Weights of a small image captioner.
Model: 5.62M parameters, encoder arch efficientnet, encoder depths [3, 6, 3], decoder width 256.
Rows from block 8 of the image encoder, named by matrix and row number. Each number is 500 + 40 x the weight over the matrix's rms, rounded and kept within 0 to 999. All counts start at 0. Numbers have three digits each.
# fc2: squeeze-excite expand (encoder.blocks.8.se.fc2.weight, 96x8), inputs 0-7
fc2.0:414540575500545527561500
fc2.1:500500593435435500467514
fc2.2:442466476467500500500490
fc2.3:500488587534641500518489
fc2.4:571500551522557473558490
fc2.5:461482439500513500476513
fc2.6:434472500486436485500486
fc2.7:447510413537470511440511
fc2.8:614487593529500490523511
fc2.9:500510500524527500483500
fc2.10:412500500550468521532514
fc2.11:576500581542500489500517
fc2.12:500519557467545478431516
fc2.13:437521468500500514472500
fc2.14:434528452466557500521514
fc2.15:471483532500450500521518
fc2.16:572500500443524473481500
fc2.17:402500582500488466489500
fc2.18:413461500456444500523500
fc2.19:452500500500480475475500
fc2.20:438519500430524500466522
fc2.21:479516474500500500515500
fc2.22:453526525477471514515515
fc2.23:454500464462553480555488
fc2.24:463484644480451481500500
fc2.25:435519500500500522500490
fc2.26:500486500540500526500500
fc2.27:481500500500345511551522
fc2.28:497479482533524510431500
fc2.29:569523500459578511519500
fc2.30:430484500500470485473500
fc2.31:500500583456534500534478
fc2.32:465500457453468516524500
fc2.33:462500440544523511457500
fc2.34:442500417511600486552489
fc2.35:580514533478490479528482
fc2.36:595516500544500480518473
fc2.37:391500584473361485540486
fc2.38:500487500490517500500471
fc2.39:613522500519410500483510
fc2.40:465500500535485484500489
fc2.41:446500502473445473464515
fc2.42:541500500489578500489531
fc2.43:487488426469448500500513
fc2.44:441466481500469480569477
fc2.45:583481561511450500566484
fc2.46:500472456460500512486486
fc2.47:581535500528489480500500
fc2.48:595500585445604476375500
fc2.49:452500459500516522477517
fc2.50:500500500500473500562500
fc2.51:544512500547466500523500
fc2.52:500481417486477500480500
fc2.53:554540500500555489483511
fc2.54:588500500549477500520465
fc2.55:535480500516476510459519
fc2.56:558510500490531500519490
fc2.57:453484427489513500451514
fc2.58:461500694500484500490500
fc2.59:500473500476578474455478
fc2.60:558478500525489500545475
fc2.61:603500500552512500564500
fc2.62:500500616462485483500513
fc2.63:464514440468515500479500
fc2.64:500484500500516500487500
fc2.65:552527504468546500500482
fc2.66:422487542513430478547511
fc2.67:430522473534475486470500
fc2.68:500500645466439481511500
fc2.69:460500500457471500478474
fc2.70:562556500500584524405500
fc2.71:564500546457601470593484
fc2.72:609513500543521500489471
fc2.73:599500500528510510500515
fc2.74:549500567520483500622515
fc2.75:580489500556500500515470
fc2.76:430500500500539500620516
fc2.77:447489500500471500482500
fc2.78:560500500500500500500500
fc2.79:452484440488600514428500
fc2.80:599447535438488500514500
fc2.81:580517500462488500500468
fc2.82:467519500424487500512513
fc2.83:500510609520426500571500
fc2.84:447489455489518516539475
fc2.85:479500457477517500500510
fc2.86:581519539524599490532500
fc2.87:419483500456478518481500
fc2.88:462527500514422535528500
fc2.89:493473500456467468529489
fc2.90:404500560500500524500500
fc2.91:500500357500500484443519
fc2.92:392500605481472484575500
fc2.93:437514538500479518464500
fc2.94:443510500500515500513500
fc2.95:500446500546560500484481